python train.py --model="sound classifier" --dataset="single English nouns, adjectives and verbs, spoken by a formant synthesiser in many voices" --train_examples=78125 --time_shift_ms=50 --n_mels=80 --hop_length=160 --input="log_mel" --spec_augment=false --win_length=512 --targets=["word"] --num_classes=114 --arch="conformer" --norm="layernorm" --activation="gelu" --mlp_ratio=4 --head_dim=48 --fused_qkv=false --qk_norm=true --layer_scale_init=1.0 --inner_norm=false --subsampling=2 --layers=6 --width=192 --positions="relative_bias" --kernel_size=15 --label_smoothing=0.2 --loss="cross_entropy" --init="torch_default" --residual_init="scaled_by_depth" --optimizer="soap" --beta2=0.99 --lr=0.0026 --beta1=0.95 --shampoo_beta=0.99 --eps=1e-08 --precondition_frequency=25 --max_precond_dim=1024 --one_sided=false --adamw_lr_other_params=0.0027 --grad_clip=0.5 --ema_decay=0.995 --steps=23200 --batch_size=64 --epochs=19.0 --lr_schedule="wsd_sqrt" --decay_fraction=0.3 --final_lr_fraction=0.1 --warmup_steps=460 --weight_decay=0.1 --adamw_weight_decay_other_params=0.05
Rows from block 3, named by matrix and row number. Each number is 128 + 32 x the weight over its row's rms, rounded and kept within 0 to 255. All counts start at 0. Numbers have three digits each. After the name is the row's rms in percent of the matrix's.
# pw1: conv module expand (GLU, value and gate stacked) (model.blocks.3.conv.pw1.weight, 384x192), inputs 0-95
pw1.15 100:163142120090095155156116155149154123145093114109164096104161104173098084137161153146118118090097139132117100074095114136152159102106137123077094150127150143129076128126143066114082197144155086173073142120101175078189084176094211110139100145144151084164110112138141173125164138141102161098
pw1.16 085:093113091112107172123145135134147108115101134144167105170100108091094146079142083089106152142112098108146136104107104149096102220129083164175196140110205123133121092150081083114155118119142155124203086170107093120058130092087101175191160095093109102116067115153112064169161126053121047136
pw1.17 095:123129131158130085120147130092154076145158130144198111096123130130124117175142159087106105157159106108087118060109120156081113107147207133224105056153133120162104153121075144156117096135134091079117109102092102082081093156117045161094068115086120116122094075131172079108142126215157150145
pw1.18 109:214172153171182128139133137080140145102148142086142119161212141137130098123137153138171084172049159151166156163127125125121103107126132104114183142101146090171138142163197095167165155120180151119083123100079045118128130135137167141100102169156114074089134097092126108121107125122128178105
pw1.19 103:159109134130122116125165130155150127109148138151133168085117147151165130152153120141126122179180102120124134079131158049197130134139157137173157132128150144118142167108055103119203155077112110147098102144125123165108126111180201168088113152092161078196091162173139126150112144120086172153
pw1.20 100:194143137110184125162114144084176130134128166166179175104168082124178138135165119092088122114115116101084082127107118068151129154122123079124120097123167171158055131136135060170169152088153129194113122103120109109109146088137175108187132134197094158105142155094077098142125158081091130167
pw1.21 097:142183149063155092104142091167115105143131185123095164149097080105112156114119114162195106088114076107126064109155137094144139115114112123129142138132191157070137107092106137136121135119063069144171144199155133085089117117128227171105138141125183103079102129131140146151157087102105114077
pw1.22 093:130184122117046090131109136125129146148075147113169136103162118106154116102150129103114117167137142096106155120203200189142127104116168114192119149188153158117193110080133123100104102130149132132118115107100163142098151110083104136087103062114161160110140163117081167120086157121127129120
pw1.23 100:096129138140071115096089149136143136122115148097121095145150120131103105117125140124164150139100116103138146117142099149137125123158089150099175140077135165158070185170100063094101132083134081133078071101126121175133117112108130145097180084177054086224113175155134061141126108164132058133
pw1.24 101:098119137125123141086098097134186135155095127122191118123085073190150099081158158148132167081160045120139159135135097083126137145125105186160126116136098113148178168090128035088134089176152128130100155106114140152125133128177099134107155147169163134114110127105123091146120106169202185201
pw1.25 102:120158125103157066100118095088075142139084113181085107113055108143141099103224154077107135138113165099132115117049183118124144168136202197149137122128112128153090133058155112063082090123067161116127099151123122143111122154116120132118126127089106061171113147087160164121157152140090153147
pw1.26 095:161171131115100075141131147122154103158137188157140159081144072104085186201104123157087151128143146124115134130168143168079107098138152086141111167072157136105078092194141126165140106199165147169105153113134163133137105138135189090127103109098119110110087119165099104111143139087128096144
pw1.27 105:104100147095123192160140168139099145131161140057122125111153144101119099159093132099122128186156119135149196116124199146102066115171133161146087142108096128077099139143098129111133153128137109170191141121177076144175184134110066096128130123108159177085157116133130156137162191130209171141
pw1.28 092:185117107153160140127112175149029113054157092120129061130115142137114110172123172099136129138095095108205173106132141185143162196115163110058115142156112145170124071110115156102132129152142148125117165148174095128147110102115160169132078163128093161097105150130158153137081117195119163132
pw1.29 116:191203148143093074091133163144105119120143147153119098132178135135136150097207106142157156080093159158115124105156069166121075132151121120200147059156118113077120172092126127103077107123084141126156118128176088044115100141120134105164133126130203102084167221138130134107141070066133071118
pw1.30 107:141112132107128174131130161144127161135083127127087183191170143170115158080169180114194135102086106142149140124138170115072135139142033111161113090120144127185077137072189143145098114100141135194145115080172125154117128104184063130135127130086130147149147172181139140129143108200194165102
pw1.31 103:116118131108122116139106126099182115153087124123167150097120032168074183112148120104138148093140109142092170129109120086095112136109078129149134072162134058182028183168140090209148124090125071162106141101093128144122164119116130135141103117148060114152124123104074131109090111129145147114
pw1.32 095:107177077132094107126107168163201214115117140121131142115114136110096133160120131048092106154114115115127117154091165135118090107106177113128067064113150109124123101104117086101154150086113168047136091174113143130153150109130127165164112093113093152081147102152150090080155160196161097215
pw1.33 089:123100149163143162161198167147138091102118113136103134123192103147089154177071111164120104164141125141101111110048133157102176165175107114158128166138085087155111115082083162089114115082140155155080182127132103138083104152072192123087074115128109146119136144103148133146103086110095079187
pw1.34 099:149125112118111113064132113134127115151135099142153134115137127060133104148116135157073110138125136107188129091159125135143089112141101111193134160197126176143130111111146147102122096159115181060128126101184132156119071072191120071119118123132074080113152094138130196114140140126197146154
pw1.35 105:138135096146108153155101110165107151083124179096092141087205144194119144104123122163096120100104163115154152151078137130134136091145127086129082109122141096135108164163128094110160059122153140112143071105191118162192106139156130139111181127136155142064168169114111065095174128121054093121
pw1.36 097:118153150117120062114113147091077111116129125077156116079114155104171109153084117098101087172161127191127079088110146118070117178139149137099097121130124136110112132170092162112129104253188203113157120158105120135128213092140106100093124129120165104110113167091195143136144158113135079162
pw1.37 090:170140080191178162135160117069147136124088179121161184106115136168106130130150172155112126110128116053135110115159140139085147106145190174182106137106114168090141191146152134165151118135185129134108073124133099144123126106180147155174096042119162136073093117075100136083171129059133149105
pw1.38 106:119164134122146107114126162106103114106093136095135148146150135195139139115121098143091178137096075170110145160167110138165060107117160168105143101172125095146090075119104146119098111059137060134127097092175186118110101110069133179100125106172137107124156117087143125162133215163142164100
pw1.39 091:171072081135114174092098202093134120186158174095126118131149108132134084147051108092090212100125162133076168118103093172118139099143120100171177216110193139112120125125114105103168100171168171179078129119151113151119130131125126113027101144132123160137148063128133174107116120136115107134
pw1.40 099:165098153156102143097130121152116101171126148160090121103176134125187151069097095132128161183161129089157150165131077124107136163136205126112069118141127147167151124140123129161135135187109135172143211133124113101069143145117121143140136123134048104135162105082146090146115142092109127129
pw1.41 103:102120090139125151146118140144106159054101111088161057180108194123096121128121172187085108083139118131114149148103107151135117053098117137147190098182082092161118123089111134124129080146093105107106179088143121130106138152134095185213154066074116105149117107117147051129142187120148130091
pw1.42 096:145130101102159104119116084146138129090191181103187113181110111160113074151120125136215178158158124081122130132092159138136158068152156118092165058164089091170145102072182142112142142064127117118142080101126128082108129107148093097090219088088169115151134136169165142120138137133115172221
pw1.43 109:085129137146128186124190092141128149172139088147106126117106124063148098121173126116146109070097117097130126107113118134125116076172106130146168119130101098091164118173135102102133086149059144162176196142141157121114139150127089159111137186061178129187055051112125179140129161153089132119
pw1.44 110:077109100131143066085130155149165110107146128165112122124106096155115169141115141129099215180098106074157175124098113136176078126135114115155132158136166136171075176114090074097136147062122127068103123107201115110133085112114169099124160083092122190112139138106139096138146217106158138146
pw1.45 103:127181166140132171091084126164073175123167105154155153112147126174128094154097167152106157076106130118094086117155110096149129106120143122172127112153101072097181169121125060107101137127146103087147133115095103130117160098083076144166103112080073173100144148170110174063135139100115103087
pw1.46 096:110123155072124137115157162138152104165130110097161188157086087137207109126083123148126159085135119132147178095138150110126174159172112069131064170070119137156129078133090141125128139129125099096192112155088110160137118149121104133182190092110167134096101104137156142157077102069117102148
pw1.47 101:180163123107083120162141159084136110049150135165139129101130136132115069108070060176150173075140153135070104121196140148120120134126102111160126118081146130115182122148098175050129207143105182177163088136105145118126070117127132096141118098119093118195129145113136162101176148085138137078
pw1.48 095:138145133132150137091109094120142136063129149183167076117136078164239076179132128082135071052119109107130110099133131103108141168128076159120145083166146122208118109087187141087154095108094166152122183129129118169087095076100161100169135152126155152115110121098150125136134110146168153147
pw1.49 088:117101170171135175086125073068117108162186181090126142086154143102138149187142118117105135115141128089114144103100131139133110139109191126098113101127082135109094149125118178136138113144121138119068127149129070071143141135110185145143098135150118114135129137121175185180169163113101136051
pw1.50 109:062104131114158094115132117141087123152165165122080100137121143130154101168122169091163134165069101082173043126111098128169139106169165147152140141205153173075113165130143108175099138207126150153117122159127150170111107066074120022124142132088132118141120140161134118094122133138131100130
pw1.51 101:149143077171195071145094135085104163188111140119120139155128140206158143097174086122081139153186083104143103167147074099200115103159089099104122136140129120095191079141110123147095127150121147225171078141104133159135135134140160159099119148146107152143092167116097171157112170150164122133
pw1.52 114:133165115094129097085113084075133130121129042095190080156178176189114155135088092141079091151109120126095117127105170160151091097129120097109131183115117153091186146119111134133107153143162163140165102142145097133142115154120121122173113120155164126164098166099103106106158075128109161165
pw1.53 095:130078131104088113095126147114120128151103142198120103162136109129125078153174152101158070084169109092134156121134091131068134108153118106158158080126082142145155062105198129123130133036115101093142154112124085139162092104139130133110116138104164164140151116122147048142116124139124126167
pw1.54 110:119070160127117133102182143146133146118148130075159135131146192058117186128151140138095118140103075099155164135146098170135182177165138151115115126127147130103102163094086166143099150115129124096132162084103096129089162110134092113111129107159087185176135182183127137224150109057090130107
pw1.55 096:082226089132166129141201173132127155140090160092185128076144164067131148172087153163122135084175168199110112132135147128165176098113106125151143158119089113110078090099090111140126177141147168085066198117096135158203149108164113128127117157111115104104080112104127137111118169149134111073
pw1.56 110:158133161091119121109113141093129100138121111145114161164132180161155157126158171107057081094065084142095139076163136194180157082111147154109155130156157138077129147077126065157117091137120122117132132142144211154068129037127125147144161138114075147104138142078143144087177165133140114100
pw1.57 109:132127144155146176145098093155084153109122173155128065118092170070176145088092180134185109131098143077117152132120137131125170139168128062083113131130148090106132124148143151103138141167107178147085123151090155178149149123138151193149101125120133121133161137141114122133163125138075169151
pw1.58 117:088091110134129148093179157137132156149180058105101127185118161160168157133093137155088139137158119137073179105106082107145138125158043166137115153134122163176111157160226146168149121134135161108172096062134114124150177132112083147123139116160098071162118223146139130129138132060146127145
pw1.59 095:113153133085110112112145114162077137147122143117168147171118230146064187106110106138084160144097136090097115099104139123141112090155130182179121119062117152104168118094095173139122101136155179212111158143127164132106183066173098070135142131117147132117189162134110071151127159122116142149
pw1.60 097:168113170160122130138141103098110134108125101157106162127132138149153140096111159106117092147131105115106106085086129181134132128072092181151118101133137112127132156130145082149086111192113192105197075139138125162079145163083077147153148149161071120080140138168168125120141122181126174200
pw1.61 090:138119087153087135075145152144187074134133186069087112127129132094116090099169134091167126171117122127138148123162171171070200124101181161188145172086194078189131144155136124129074155115128122100062145138091118179200166152188146112163120135142147122149141199152114117073106055124121173188
pw1.62 095:077094118129041110121108199136168148142101123104155121121174182149135152105187089087081108109051099142112120102141190132176134122141142125132117119119121146106125140110071128124092139126143167128114141130150170141187020113132168150095143133188113112105043084142133071141093104147139081153
pw1.63 109:125120136113145100165183106127136122152139130119123169144190143119080121074132078123150086087121140082074089102080135119153107162127112132177118103081120069092139192076106122192072099076166122104116111139101165114116113141143123132116084153119147152167112177143108090109105105189189125090
pw1.64 100:162116070173174123080132159193139096068097080140104166112080100146137183124204151121097155155144108118125064176136098162156098177140127104103080108096128104124126069181122042129125087114149090154080120116123110086090145125163188116093110108146141143109108126122125054128087063194094114138
pw1.65 113:104163150147077153168090135084153131166116160154090163088070120158179167166127114133148130171107132086124138157048119141113117130110151076119164091134174123165165105146140083091135088102121070137185124099170197148171089116138164088122021118068126155131112128113075134106150094150143131136
pw1.66 085:151067156140139132161143102135113114134133133156100137112113163116130139175095154121126140142157101112079085136107082091127123099130132128145071130149178107132158109090159175112132186109087124111101135179146111097137130131175166147165183124206105152179086195179162141160128142167086102100
pw1.67 091:154182112100140121145109140087118169151126123180117135134140103133161105125154128179172122133118088097134160158151130061090180084136116131166102044061163173082113158084081114109159150149133095132083102159139090083143125138187072153133191106142131161188131184129076077125130098081117096134
pw1.68 093:148175129136140158128107115081129131105178125148157091111117154149147117101132156089175141126152149119127104101161135077099136089097147137191095139089146183119138148148121152162119110160103136112110165192144174121165156122161201121137128088126189133184098090092146148147168127143180126116
pw1.69 101:143173136109141126174098097062143156107154133140119204099094129157129122122192147104138129167099144123125133144173104130166121150115131186101140121131144088102081122149132111111095158162139125139095083089071160039082130165111138185124162188112117119081119140144129127090061108114082092108
pw1.70 098:073114135121092116071151113162121078143169108089120142078142114162156141091106084137069130120177163102194114122135117187096130171117170127110170148134063108141080092151079165139116157111083124125143150126151119101147147123080074116185178120134106141135173196093148066142120144118114153112
pw1.71 097:132145150106125081094125147092134121137155164155182170155123093126178148160132124184134095170027129169168104153131024127130193128118129143074117158084105123058079169060134078142114125134120148126159123131123181165153078108170085108129173189167185120102151130116122098095075192112099122124
pw1.72 100:126170171110085096157118092114156093115105131112097102164080120149014118157101182169207113140066172099134115134094106174160042152134126157187121137077152103121130067082066066122079138161129128223147084119120147131134114104171111077111120069095166112151135184117062133154135101122141106139
pw1.73 103:153124078137170111154086086113171088098098102202140128152104128113135172163093053090122108152134178128119153105074174103058151096103164101155095113176112093117128136097140102147158116132141172108094127145107107188107137070101096111064142085126161106133102123130081109108080146133138087144
pw1.74 119:148141103174136156131132103140082153154121129153160096115133095079224134112150123153077033134160118134083100157127126123186097102132109108134089080126080104117156150079161164133153151070086124094171160149088164149141128175101132131141114111124137157168165145089094155150114089123133126100
pw1.75 107:057129120046160103182126092149130081114179109095113126167111138146100165152148161073128129089165095137151150052101182111136187171115130103038100151106145122165108073133143165118208074109172167155101151152086133175058156088119138148114096097123190176171168065106130110153140116157150110108
pw1.76 100:105125123093140122130137154130095136127123159079166094202130130151209151131166137119093125129099154097162122103145067076227096127099073180113150140095126097176127050149160141114148161136138184097150123146130175115108180100153115092087123119088122118162162125163160115126138134128054105108
pw1.77 106:103145154119126103160109155136181125159120106124094135139073135141123152178152151134089096160114108155177169121090121093101148107127133110205151062110110057132121112111168087138094117143112130173090156109130128128130163085087113112148129118073066172124124168105150123121074124175125180153
pw1.78 098:117123139165201134111119150103103204119126123101120154090132121189137138087098152153126093166089116107090130119093100129132153052124162119152172139142119152172106182151135133128144203138067066112190139135181137109102180178093126157121154089100173090160128082125124139102119122118136165181
pw1.79 095:152100121108193155149144154138151109087103121161168108165128158169154147170130099114135110126077090122122120094091190135191138142106198140097126085142110078095207080096193108105147124102208172166130167136142129162169089108076117182112098193110139124124124112088094126145115085138057139127
pw1.80 109:160173098168151016123122134101126104173162075095151195119172136170040087092133156109179149165104139124070094117133089148094120134138138089105086080153119115073108159088143095162149172087112070129145110182194103145146104151148128113127131064127078132121112115105093096097116133162122080138
pw1.81 094:067152122061154152082154109142127156089060075102101156162074133100161133107112132160106130109148139136095086166146154145133157149152108146137120157111113165151144151120159133099131101104147160175110174130126094131154128166129142123114106132184080112091167091133132112116061108137112045159
pw1.82 102:143197127109125114100094116108093121137149107102108148127131138116174077142108199076099148146117165202149140124130177155120184092117085133078138146126093083070107158115109088098150128173098053087147071070074138109130124078141166162078153135157167107128146138120132116151147186109140084092
pw1.83 088:147126116166226093166074156085065144146056124169116082122129046174155115131142134101177132150105118165134042088093109102105093072097084183126087145123129110134118123135157080050141124136136082135117146115120123137145112160113103183149123139132097111136103095132148126188078135130134124165
pw1.84 112:138077158100109145235143122129116157092090127140147103191110132137151115126093142123143120146162110144198082110173096088077137110123162100086111114131125164148128131097165098144126156131133149104166109154154147065118171089129122159093142157104117182078089101099124113115161148153153075177
pw1.85 102:124168129043111140116106097152132186078063150103138162182085068157125075186186100096190118135074139121063128107116076136119140122091119129112150098152092141137145154152041078164085133121099079109116113133121080132140086191140138099120137092084121149176098105135098086138092112182126109063
pw1.86 090:180162172090114174102125153138115098162110095127102150199144190111114155179069104117161143198094148086103124145172162110115169137169119078051150105140135146126115137083166155113126176187114111102108112139155118125136164128096101076120100108113157148148138188142120114096131108117081119101
pw1.87 101:107157101194087169153151098090146074123198104135121150125179141121141131141138159142116158145139147149106144166152146122128152149109103134135042144154092232127097126066135114221106112108114067103147170105120128134137086102084066133103094098139152126142138022106085156088108042114074125165
pw1.88 102:165105113151152137109152085130184121138118106093136135118172172170144115147144166155173075098153077131075096109109153114078062135130103138175133133166158080084130188080170169136134116089094094098107114108153078153107116130143100125148123145193164121153118130097126172170164108159129115145
pw1.89 107:168132131183111152114093147116075117127147141113117137084133152168077113128133126131103148123089159133115083153138083170161138103136121113061084111137189152070134161124105121171049130149123093186085098163145161154118093176148109071106147115084126135158120125118140122111139157091131086125
pw1.90 102:084173085105108147084072106163120132128119107096127140139120096128089147136079083124147108092132150153189118096090120155063178092088122192135141130052150180162108135101133100133105135137106084198180109172188105155164143153142094130088130139164121162131127173100096106115095111116155172135
pw1.91 093:129140076081170161145113109197107122104151120157060149129189070152109140109108119163140182150133129143078158083122126157107113124121115158106052149090129162095103162146207119104136068128161091163131099148133162179136181165076157129153126135144171098128156095119140089113123145167187142182
pw1.92 091:129162113077145161168153161150122135137069158150176098147136133107123198177174138140147157140160125162152178138097155165068179137147171132136088075163147150134094140110100070103109155227108131104144153130107087095136154086138200106118166142107153147112196111117127163088122141141106118098
pw1.93 106:114141133116080130142124162075130155152134163100121205086119135155160172097169120139167148097144112093128135142119051119111111108118056111160129130070128169157149068167145141144129096116155124129138119137104145102118105071112177069133150102154163101100146146110126067188136198059130094109
pw1.94 085:112112175125189112146087074145141126149175137110132199158208129148150152179152115151098109148153150114156174175089166090160188090158073120104197081132109183121039107093089125126114155108177127124099143081123085128101139129099142167184172148102096122128166122084142128192144168093161140097
pw1.95 109:100112152120183109164104091098111096155135141123082167165133129181141130181155128217081147101159158156129111123158170111125143049114135156130125115203087158168150141110143120130153171071126046122125159105163113126125117154157144113121151147130117160155107146109085114111134170149125125143
pw1.96 103:126141129122157093123084116110145120139082154157087179180093196158165134130148097086070159098145164174108151137166175161066184122137119143078118146107096175075109133132098161179132103090142127133157126138116126152126115058154170094121159128160145136104145128128094130149137181111128162159
pw1.97 091:170123082151158168132136099149074178112097099125148047180100146132161140100211138134107194108075138124095153140123159037128145103101121142086204135107104150133136119158130073093116086142129188139146116114165092147136147140139124130174099119136110154093098106094100130129107161117153157190
pw1.98 116:159094161130146042154058143183151109126136066122141111142089128096173130095139144105107093138081152169121138146142112050100134148138143170122181125121108103125162106134062092207113104163156152125094088114107122121189158197099197114133155120121128133132077130076110130107086083156147192150
pw1.99 098:122084145094076162088140166139112098128144157095107151097127136129105147165128116103163093132167114088139178159154139099096163109142139111192140120135117137107134124125125171156060128135112108107135139060118127123133113122151072084117116111106127110110144139136132129030109064154108161132
pw1.100 099:091197142101103156096151143177097126063121177073078070153141149070210110146111139134179139169157185081114163157135092176137060099137103130143079127103153087139104128102065169137134122200136125096139121120125106084128145056119132143111140123060161141097114126115128187105097144163138066129
pw1.101 107:104112123182111144122127121113156146072067123104066153132109121103054167110116141117182155084140172107062175107132120183190132084147161129081083149110155113157121083162102094158162159155181130147116108127133140113098121106119147123136112112083129123121112126137173149149053153123190078090
pw1.102 099:110147152088129125090078142129160175146132083162119134142084164122183189127141136180128136140155097129130156119102135047171119150134122110142105121136209154113114138127146165128126139136150134156159161111132126096194105137069177119139170140156101117133105095094112124125142186141136075121
pw1.103 094:157133118162119139127089123142157100134138082109082197080146124152148180106152114138137135097197135147076177089124097196157138111134151124155113149152155162150106201127105152154100129122076139125142142095147116130162162141092209167132145069076137086127117145138154205046166147125150169102
pw1.104 100:073155165110135111117086123090206151107109129141089122094119136129134156081140054135098174126184102159135103144070103106151161206148141110094157156139122086154137090154129159109143114092119103123183217174119172102144055142157176135135122070173071097213125135104136118181121110099058123105
pw1.105 101:132104133142104131124160172103119126150137150099159104120118148151209149127160141147091089099118124122086108138171131125128149148155145142166157125091125112156193136183107121094106140147165126163112164144170144144145079113115217120093133112139142086135142109133125102075121156130118091094
pw1.106 113:113045141163143215109143151127173178123187110162138154094169109133105103088090106111154146169139142154166163166078152128125123124122126091166165108049161149124139125111122171161121089101075076131149153113078137134100152139082101100123083118072102164143175176166080167136067101055159067055
pw1.107 104:105126130147132217119181160168169133143134135137162134083109109143113116136123122126187156102138098116165207127100191083071136158177112127209134088130115116162140092103116095113177134032109050173142161055172061160171116140106092111155103144111136164124140163091149139141134118139159160144
pw1.108 102:183234143160131138046044191135092136064138119080116173142142161191125105130092133120114101161102133117146130103133212123123111059132118169137129112156111085079114163159132105171154145163101133149138081154104126135103106117130149100146083114132113079099140127198108126119110131091168126113
pw1.109 108:108164129119135154113113143110191068178118142143112142164120130186137094080136119099108108156188114109081163152089187135159112125109084141154155068035094106144122129150117102080172146102120134083124105135123080142078142110155124145050135136144131170153123171147197137148122114141112119124
pw1.110 105:158165136143169203099167128107141142117136153171093122078135160170120097158110180176188157137116126145128132110102135136157079175048124064113138116144110163144099178128111081109090158142160163104105122105127077091144114099096179136116127136156050034129118178142088118095128068115123144120
pw1.111 097:140120159115067109154114099091111162147154178123138146119118105174137171137119109122092106091157122134165109046114115126146136123087132108051118155186135164110134150076110076151106118153096164162200088139130138085129108040146105126147047121120104108117076107120129182163169126114111103122
pw1.112 111:166137098177218091200134201127143140164091186175112166064123104103176062134140174148156134134173125107105085118085151081130119123082150145155158157098146150143086083109115134095095097126134124133149117171136107189149138140088149137103095152089125144092126144156110134060154123151091134147
pw1.113 095:102094095125133094118087174159143091101145144139152120120071146087146121136118147122131138108080177077064148185095118125065089130187124129130068133122077106101108107116092129059145104114153126136146165148169154114098103124092056130127053149145169138089106159065114113168062130121113116051
pw1.114 097:156098151096128157144143191101193143136114164170123170140113094136192053118166191126124072092156093127126133078176112116118120113110119210174142143079187095126150158112118141117111123081164132057173103145134161129085109133158154123118125122127180144127106188172130122110131126121163170083
pw1.115 096:125134142192136158117127112110154070136121128108110136138117171098117101120120141136189132160117123122146109117114095156078072166090132098148120109145110144187203177126097107086104129120074082086150138148074098145128117114157070186145135158129131104145176159085121109109114161133045138100
pw1.116 102:096103128158110068087127151123072137110097100078109124054098154107080112220136067089112176150167102150130120054063153130163141123206141125118106175190141140064129164110144177149158132113140148112126035124142086073099147127131118149111120137149088039130166148157180144123110122141084075135
pw1.117 105:116055112121118084139133126122100128131160099143115083081140151191124128176159152134176054111117110104123111138104136126202152149093043129179159128138147163142182115105104111168178124092145251166125128107107114130117133187126131124129150182162124094145121152113079152080089089100142083127
pw1.118 111:146154091071161130192098108162086135167164092073141141099146141117165110150168058182133093138091154152184130160170106083161107158144092185117126073159145104216168100174116113114125107134173137136125093137126112193077127111083167102131089137137089173129090112135130132105100062153121067124
pw1.119 104:129096098116123119122136136106095115119165141088111187097141130114121145171144145144082062138075074148088104114125068096102159150097175158119131089152097064118158129124117141156117092091133165101187096165109146108120183037100146177168101162139137150116150149126107139171090132153105206154
pw1.120 100:149136124140109093152109085144177126141107163121114125124109171166104123125142150162115112139174221067100142167083094077128154093114148124147115152138128216125088095130091092171169131134149113185093114118068071070122142137118145126139119120190086130117106110136041140117130117085090102146
pw1.121 102:118150139138123097133117148139179121167148119130126124172123061104106183183124171150071159165118111125154184141161157178080104129175092112135116122139182187170082122180103095084079172171047082118132089150083126097141101080126116193111140150116161120110156137155145128110179153108168144126
pw1.122 105:134066137101116129147133102121153138127085095213113089134115098087175189120208084130143116076116125186068169179161210082092174160109128139146161130059125163144084119095170149124151142143112146082106128140155140113096099156129141144107108138167122168132163140122143119127142130143176136126
pw1.123 106:065085178150093124124140095128165123172075094097132151156153104107133156123134186146161134136157095152119095148124095124103101123131141106179162088135102152117170175109111129091107122116103110072120151083132087126136129105120140122132150117108092126093086055155107161158218160151147115114
pw1.124 106:157095098128211088140127123159124129094186165125095134119122125118094135161075096116153100070144110068160106158042151132173103133149121176116093137153112134136134111154081119132147175083124137093133164082109159085176208154178136107099163106130128118114060126118111071177137135123125143159
pw1.125 089:083136171085109122098164093131175128060104097104141154146106142125133120152124106128117068155144124135088136147161168183182203103149138125113128155175091153120091177064085181164137087129206063122141120070119162061065077133182113159156151134111119097110125145118109129155166173118109176094
pw1.126 111:173161145114157099185115163077115111126171209158164094122162132114084149137168125162127156140105093136094131109097124051143161116161104106152161179201166148201087148131121134109170077120156161150136103109178129063106137114123140127117136184127165161142139134110161150103176095083107150102
pw1.127 098:121136139094145099149108034223117133078167135136173204092111136163114137113144150100099041107137185147158145144119182098104077157142088131120096092125143131164132177152150143130102176136173115134150154135115172107074099168176188074085157157186090124064147132142151127112100127070102131076
pw1.128 114:105121121172140156143145146163121167089075159157133138172106154140116101127105127169147154138144148149125079220116122134143097096076140135103123157136167129107145208114152103089103172121151091143114107146159097054182124154092187128122178155173086135121104165152150095100081146130099103132
pw1.129 106:119134167140163173152141166136168125108127141124105149102151075123126155138139096124136141080126154144104152116219132235087206133120173156091131145111166114110109146178122111150084092104180113159146111104131143128106153127040086164107109106122191104136132162157170112128165187096137182116
pw1.130 101:148122145167146171089111150151203138089129127108132169143129131134066125121164125150179108143156172123085182202135079150133165116147181112119076096140168079174110108101137099182185104193096105142124116124119127107122120088054137165158126100111165083079147138125160114146123217104082062140
pw1.131 091:073131159096126136211184130108132103182102071102055112141149158160140121101118127127169090163135083175138121176096078140165106083121104107090088139140089151112174129083073118149154101121171109130114133138148140113130127096130147165190106119165085141165091216093069127165115114167160072084
pw1.132 102:121130156119127089098142168132117097154216138135162147114154092135153145065151144133086150079139131086161158116114111064155108102121052157122125105150174085160164211108155171115108073132104182154094119112190118131089121104170131122130085113155153158113150106169160120129146159119137095081
pw1.133 096:191097086114079129100072180123133141102133137132104191136120061113077136116123133130152092145160143086110119101156166106105127113087140181177159087103124171123125123167127197079168115095157115140138103141108170154086137138109131163125159136085144186160036180099085119133057110125125098127
pw1.134 100:107172137131099117094107142220111126149151103058117160132124117178126170116123117112133073128102164100202130039106158133151101103158167077117150130132153205064101141111076177128165105111108128143097080112149137184158082164164115095101165114103150117156071116118123066144101133097183115112
pw1.135 103:170095162104082198124091121145094114145126119143185153158068128164140066140157191107103127140141148144139122156185103131120139143142133201187156085085202053160124132160139130087117090121151150122174088138185088176144143091146103119170159100116154051164105170169131160085159137096152151058
pw1.136 088:105103115131144091173127148132075176049128091082112121095135125120153111119155155085138155111164125087116062171134136174132132157099107129127104145126088108148114089061151099179080109147152144121175123104102135123102101111106110139086100141134100094112150115105165126124125117148118115099
pw1.137 098:151094143154065136101158114124068037109164088156160152083112157103135127104131173119167140080119172117046117132098081085187160096118191141119115120189134176168137092161126151177210163184204180117093086101146156100115116168125109110091109154120146150139131145119127132121100169138108120133
pw1.138 092:159099170107127129138103141111141166113160152056164146121095148103152170193121089215161094133156095075180151090138084116149061074113089127076138199141146107160152084132117178143114112109174148095166162139139097138154076094117117168106111163135155152149096125142126155145150179150137131149
pw1.139 098:126173065099214086095111109081102172114082095127159182155116188119133144160148119116155171154077054136104105137085129106161093145103111150131095144102098122084149118124164079136140126106142075120129136105102126114112124221157107127124112150123139189160107144148162118184190098115133105137
pw1.140 103:138131155199107046127126164091189112108139142128072091092147133118111092091127159156103111155083135117048102068134136123172172188148172147189183159126131118123129130089157118155178137155113118122133087103122119142141166115150114127140186116129126146117096154088119133132150151072112141136
pw1.141 101:089063155092145134134155087133091169159160118161157195121109142089114183113145103127173132133134158060128123168114109114133174153097115101092109120123144113135133121097142185168172135160110110108101144097059065098103181092156063070109183124175122142146200156129122175173132167167168127164
pw1.142 104:075166113117155130103118120146112159161144069136118082087092130082131155182121120092113137153100108170157130122121126125157136089125082088095108133122216097157158106138103119166197170084138130161148134125118152133109164169150050132156172101126089140120161115132154127117113140176126142046
pw1.143 105:100132146177121133129133052164099128128133118119107103152118109118123135098106106146056161125095125148094154185097138097110150185178104099155167085136180123151132151119082145152159064115132165100091082082145110160132132150187056163135143133160067158126197162143100122103125109116145105172
pw1.144 089:116088124130105133092117152141178150118088161156177100082100115098104156076104149093116106170102107068166128146172098159137106189172181038176106169112164077147106092141127107076067082087129126116136144155109140083099127106135110141127123088154148146110141099095139139116111101106171119137
pw1.145 096:113164091111137137127149108140130159100098152172142103113174153159138137159123088127146142125177091153160135088119147162150141074113090106135095122095137127147075113123172145144108130120135172155076087145151142154148162127157196180136177094112191130133092057096120160172128120164033089143
pw1.146 094:101139166136146104114136146111100139140134144130132102052123123126138097160146092108111127116085165150097150144125076166104182165128110147075146110136118078140095078059105173151152144149130128128120104110121082132150172108105124128141125142114124127140156191076122093090156153083106147122
pw1.147 093:184134130161146150150157127090148145089115116104139068146162110138180167122106064144163119124142183122186162089113120130128109088142141140086082077177216064064113139087070158143100182127111126174097117134150139136150124127085089121113140115112079095147133098168074129146114070190134164235